From a checkpoint of a small masked spectrogram model: encoder activation gelu, encoder patch size [8, 8].
Rows from block 6 of the encoder of a small masked spectrogram model, named by matrix and row number. Rows with one number belong to one neuron. Each number is 500 + 25 x the weight over its row's rms, rounded and kept within 0 to 999. All counts start at 0. Numbers have three digits each.
After each neuron's rows are labels from the 100 clips, of 14976, where the neuron reaches its highest value: "responds to" is what is common among them. Only what is clearly more common there than usual is listed. The data: synthetic speech, music and everyday sounds put through simulated rooms and audio effects.
# fc1: MLP up (encoder.blocks.6.mlp.fc1.weight, 960x160), inputs 80-159
# fc2: MLP down (encoder.blocks.6.mlp.fc2.weight, 160x960, transposed), outputs 80-159

fc1.191:464475533487482519472526509502515501504504546548532495506489528515506563479466490495483522518508490496503478507523477480488543507510526501482507478506514473536496493495471490493450491480523499482494483522505551467515504516522500499525541503
fc2.191:474591488467542463482488555495489455551515493487489518527490503477516473485524478519513526508496464469531468508511500496523502498526506495499520482529518531475532514530510499497478475516511453508506503524489521492509518502483538498513524514
responds to: telephone band; drums

fc1.601:493521509510524486496489460512487500480503494425500545477533485477464546491490492521486520484481520495550506505554494479505496524536504525485521502518497510503460493534492523479486476505488489534477528503465510465497509508457564483502498511
fc2.601:523521501509524435515512469540450492505467494499501518475529504489498490489491479512496487508482462483496486468481527501483528506486499496482538533474490496506558486478532469531480514475534483467529516444533488520483504482511461513509509519
responds to: long reverberation; everyday sound; reverberation time: 1.2 to 2.4 s

fc1.625:469486494511514459463463508483475476514531512482509491531506479516463504495508474467550496482508557495505533482494516478472483510463457520491468485517495535472531524511500461526478471503545493515530485494517496474486512516521506475546544530
fc2.625:530499467486530542524490494521512487505459499449444457496477522497450521495502497494499484485526503487478489492511520501519533456507510511468534507541454479478472506502520510512504488507524497487527500575482486500459485531486542489512449490
responds to: telephone band

fc1.324:509508507522502489512449480519506508508428500488538471475550470526465453510517494536503543509497483519457503535485512513484488503518516500467501505470533539482467548477502518488500472535484505530526502532516467517463504519524489463511499502
fc2.324:486527527450432490509454501520473540493491510497507533496521510482498475519512473489502544515526501497514496483498526479526449499447475533499465439483488556494501503492511499467530491525495498506516483527529488541473468569495511485489511509
responds to: band

fc1.57:513484531532493505488471502480507452504469481496498508494491474486488558505463504457511477473514539491469537519471487507539463523517497446527489518454520551502525490514498547494511455510513484504522505505493479526525457480509540479492490476
fc2.57:528493510489543436486501465509480523550484500523506502523484514536508463551524498508493519472541492495486465473535494492529510453478552518492533521476503478461472553495471493494490498538460473464496482474515539454510493482504517508467474466
responds to: long reverberation; drums; reverberation time: 1.2 to 2.4 s

fc1.396:491434480471522489536501478550516497497541494518489515502530478494518507523522489536475540474512528502490497477506497486487505502487506501493501502532466503515497506488481461519493489496508488483521542504487521478510440468553483481490483518
fc2.396:434548519470543479492544480532530504541515480484505506499514522449511517510491500443553506509502478467446511515519513527473529487508488448500521506496522537539480514517545498482494497517493485501500503515519530439456475521446509532498475525
responds to: long reverberation; speech

fc1.642:459532458503505511537481468462505528520484511508501508493479502510472468480491464494524531489460502494499511490513533531451493504487480535506474503484500502499480525516480526494493548507473450492475499513525508529486509466480513467492515496
fc2.642:520500501492517493514521467517468509492476481501532501500529480487506527559483498481502516472506521495459538521493516509491495454502494452480515485508479535481482491462453537487510475513545511543498534576497502540530498530515487504448501462
responds to: drums; number of effects: 0; dry

fc1.344:472503524458485507495536524513522540498508516540527478485499480532525495455475475489534474494470490455492467511519515439520519544468490481539506534561511493485458498496475516543460519491485443484499517494464534514500504518521556476503478475
fc2.344:550499532479523499520535506530471500502498483521515474486471491521535478471461500489472455490502536470522508543436556448494488475508454488522517471520506488513529504461469535474475541485499508466438499464521480501487490518456507510515512465
responds to: dry; speech

fc1.383:481456455505482509492489515513511539516473434538497471484494486488474465526498512531502525535495448541472494536486492510524478520480517510478534495515507531497496472505533542512504496512458531531492516485529518503492474485510481487530448503
fc2.383:499490520458548494455485524486500462515521512513540522481423496502467507505504477469475483501505505532507518512483450472483490536473526476510462524491493537488518515479490534478478485456503530496513565500498499509494488556495482474487494502
responds to: band; number of effects: 0; dry

fc1.729:501475506472528486501463522483481546524536528523472458475499513490507502470516485461455471502525518502538510480506523447489511544529509486511485473535488467501570517476470473511524477478520482460483493511575506488471528506512535480492479508
fc2.729:481533477470482455499468511504522452498495532507500504473494469516542522458495552505513502506504493469497475490483505476489505479512468531510496487505532510497502514485521522498547540475532487462492501503499505502452490559497462477459495503
responds to: telephone band

fc1.352:475493491481521508491483521502471510479510496511526489563510486505508481450492487492493536490479522491515495474486508514472496493538492531512510492508520515472504473505509482508568473482525476487523467489491529504504570466463503461506467482
fc2.352:540474483509501530509467451498468523482483521497525543485485533502501499503493486443545558407480513524456494506513494477491494507488535496448493523520504550496493507506489571548532480527518523497483510517476495475492477492518508502485510565
responds to: drums; long reverberation; reverberation time: 0.6 to 1.2 s

fc1.230:509466489490510561500495484451535503526531492499465499484451502515467492491448481484498477514512483473510509492523506519510538533489483508495486518528486509475481513462531485500504516514465459490484531507523499503552504479471533490548489504
fc2.230:469500520465484500533511474505490488521511506524510503491469476484508465449465518473505547482508546449496491518501501524512530493505495509515491483481566549534505492464503478530486502478517505487523506486474481482477483470503505471581473527
responds to: band

fc1.361:485508492504525444545544506468477514492473509466484520524535509526474534475519502522475488484461478496521525460499497510436506510518526480496534496504500496471494456546503530466498495507541460508488524492475539455499520454497519476524476490
fc2.361:494497485490523508488480483504497487462487481506520544466528526479466491541489532504506574487520517499490489500496525482523531476449472509489509468485471534450528519507493556506526499510491515503510509554487542497525485514499513489489497494
responds to: long reverberation; speech

fc1.486:474519520464481491494473522485486487477533521459476483480488551535467494535518482532474491515469499532495478499498504498534479497514521538509496538504521493514506485494469443477570502493554500468538512480515517507491505485514517503518472463
fc2.486:547480508515503515488475545498477525502481480523501542514494529490527520516507457501489475537518521538516517492496490464540535507489486479532479494478498499473481495477481490521495467515504513490508499500443483507502524518517524469516452504
responds to: everyday sound

fc1.98:484520477488527500502480540495521514486514510471555523543500508495477497471506520446459509516516549455524490506516492487506492488488514502515506537483521480490467499525537512525453531490500515486468464539478536492503522502489503482471501507
fc2.98:507485467486494514476487509480553459525495498461498513511494537532515474502547503480514492499479519513506458471542529480526496467513550487516462476458481533449508473495468530503495500520526505451508494462484525479486482517478508518526515482
responds to: dry; speech

fc1.254:482506520478540508492485554468490514510455459486467525481512478453525489530481481472514538503473465545493494478532458460516528497502505515502493522495490543489530520479495498536468491534512513493513494531494524499482494486516507521501463495
fc2.254:514527464515484510522502521556505514500483503525501479529534496491474510460503491470486489495522445474481518500511541532482492473504550470554502493491486488461496491493486489535496571505511472489517494452481522508491482469473476546511509484
responds to: long reverberation; everyday sound; reverberation time: 1.2 to 2.4 s

fc1.283:461468519492525490473552515520540505505473543502472512530542478530482469497492504516484517548532544506525553500492510516500516509506479509490496501507503496524521483496486453498523463558528483476565483456483527487459511490517523500470520484
fc2.283:505481519498511479483484492499492459481516506435511521504489479542494507505455560464529506475497473477511536508489480467542511493483517486495483531458519489477445505511519496524535491525515515507474491511543511498515515531554482501499473495
responds to: band

fc1.347:546516492530497536495458496508494523497487532535488475526513506507486492478549481483475467491469563499532468509474481511461496519514489500476493520471533487467487503434502495525497489540536511504522488515521496516506511473512550474512514488
fc2.347:531510483505525523495535517543480497511528472530518473486521462528512515500507461487519480521518485491465538490495487509494508470480461528501468508488462516485491511505498532499509503523477520507553538511462477522558448505463488534539497479
responds to: drums; dry

fc1.209:517504486474492509470542445471501486502492516507466515479533540505511498491527497454480505490450495492485504500478491498499502534486497519499509511541512471469509518544506546492512531526544505479530522491522501490452535510499476480484513493
fc2.209:517545511497539508489466509473525501479492483483498552494455502499495495509482528517535461491521496520496520485535512503484512495468524508473483470510474511460512505468496527482516485522447486511478491538494516472499530533505485515489532446
responds to: speech; dry; number of effects: 0

fc1.567:485509485528455452527464485460494521489508463482509531492528491526474516473483493509528541488473500520538506458512532498510439493516486439477480500554484449496519530475497482508511484495514474463500443543482495493469493482507503507520479493
fc2.567:509496503540509499484481546529528508497471518531454479447524487485554531488499498490499514499508498470517457489496512466487474499491489450541475551522535491495514489501564493503520486502513507506506451504466516554497481508478527491522493465
responds to: ring modulation

fc1.63:490468486511530484503501533493485481533516505521512524489477483484510509476501488503510527445541529493509496487481553444506538543486525504468503497528486521518451523514509496476483486520472514469506445512523496477483497499524481518535522529
fc2.63:521505501479501491516484511534494482516504440516566436471515471491456516533513510537470505510496538534477444482538526502510493455479489509494504472507539515520487494496504508499530476474509519497505489478482491458522481544517475464500465504
responds to: telephone band; drums; dry

fc1.598:508505533469504470486512511518475509532494513520542486479498514489487502466537464501493495515507515467491481493531537454463505489529520506520477478544515483495513500487522512527423487515500544492527501508536541481484537527525486536508521512
fc2.598:467559458478530474471475529494516492496525516491502551472483482466489502466496484530527533493536502495541521478514511515511526478521526484545512460463498496492529535467514516523496514513502481500539517541507484451466442543465498493485480517
responds to: telephone band

fc1.527:509487498479511492503492481509512516527469476439508449519514523487474483528553522507515560521448546484477476475503515506530455480487444487539519523477471506488548463478525482515473504489450481505517495490502471499432504484502503493489504473
fc2.527:484549509527487486538494507486515513491461513462510529512502471498527486501479557461516454433475526483485501508497497520524481482562495469487517463529461516514557466491536496474498503538495476515501488512465458521481480529504529500499511466
responds to: band

fc1.217:474480513474507470495492476535476459481482482515476524501481506490493459462472473493524534493502527556499511448475496515533537492507540503507486495500534478509527523515461475471509537477511504459510462499490454505501500524494473472535535490
fc2.217:504512477438524475488515546479493494507504439509512485485514500508455522513513522513524516533495467513509465495492518467529524484483490530507505538498517528494483476475508517461504513536443498508514513484482481478531487497473474491538464518
responds to: telephone band; drums; distance: near

fc1.76:550475467464531472514494534500516529464498489501518451527449508482500549494494506508472522486484481484513506518514476549464542506487515481473488504494502476482509506519478512520464477494511506490502494488511542504467511526532549492486502501
fc2.76:426491481516468506491510508479513450442526471512511493488507482491555500544538455473505530518574537487512526516539465529487465504473466489493489472499536535540490500513496534494493489493526511521501511495493474502493519500512486521505507483
responds to: long reverberation; speech

fc1.649:513465493498491492522494501540487514478489505490508527532479572528498492502559468474491497457513501476474506481498514458475489497529506479519446471539482503485523503477516491480503486480517513481524503509500538530533485532517528516482513533
fc2.649:489514467483497490458472478500494507558512525502516473454467457530513498524490474540550500477508524504513524531532490490444498538512509493535481463480546545492484497478506539493465481545518514532537517519462499478499502528494453510489502533
responds to: speech

fc1.592:536492540446477475471498488510464468492500531529435493503522482525519486490501501466484491467440469555523463495543534517513499506470490485542503496499527455494487530505542535516524493503511484555522472513477524452485476522509504504480474486
fc2.592:496504487490504501515482538510475480514504502502474553500531491509517473508495492528504455575509487511490478484538497495521501513524468514469487471519487492486507511500491434515524506472477522489481507498485471512482506485513495483521521483
responds to: ring modulation

fc1.330:498488497525510481565501494505472522470495541462471496516512492471470457482471480508491485502518500525503512566466540474493518501480499509503501547512465509515492506506470474504427526516460504492542456509492505467498478463506515498467511471
fc2.330:499506547494482463507483508499481490451478483498519455514475525507484507460505460453471553501531479509518519532471505478467494466537479515529497540512487500507507525429497530482505510497510517467506473504541479491498524510501512501487458500
responds to: dry; everyday sound; wah

fc1.17:521528526511486520512549483461463542497500503451486513538511508462446498468480503504490459525492560531475501470524468493524542525478516518490464541522506467519498465535475466504477488494468473533509483520522514450476494508507470475454528469
fc2.17:506523491467494501463506516526487494496526464518498502520470525508517508568526482486454487524525502487498468476497513514478515448505526488526521490491498515519510525489520484514485564504465512519527494511476496494492511547460474521507501552
responds to: drums; telephone band

fc1.665:536525547515517512503450435506515483499489500464449486513503515482540480458493507544487462558528533511483454504492505532498482457518493511502492486498479504487488506511505517470490500477527492492473473494536470511515522509523485474489566503
fc2.665:529474453467507537476528523517530471479443493522477490494445488550503502514520472507489543519528492517510493473501494494516512479499538505506529518516505531479497490458490528480485509544510555515498547479497544467528497483473512539451490458
responds to: everyday sound; dry

fc1.243:436517452507504531513487477536484513486513488499461502507446490511515504539513478497513485504468482504495441510437520464496564466508515482516510451472486500493494490582466470480490487530522499531490521523496503494515522484489544487539464446
fc2.243:486466506515478463534515541518479511477496501469515470473533506505474546489520473477518523446496498523523519506520505450532479529511482492482470506503467512478503535509493484536492489524516550532492520517461494543478499465508506505489542507
responds to: long reverberation; reverberation time: 1.2 to 2.4 s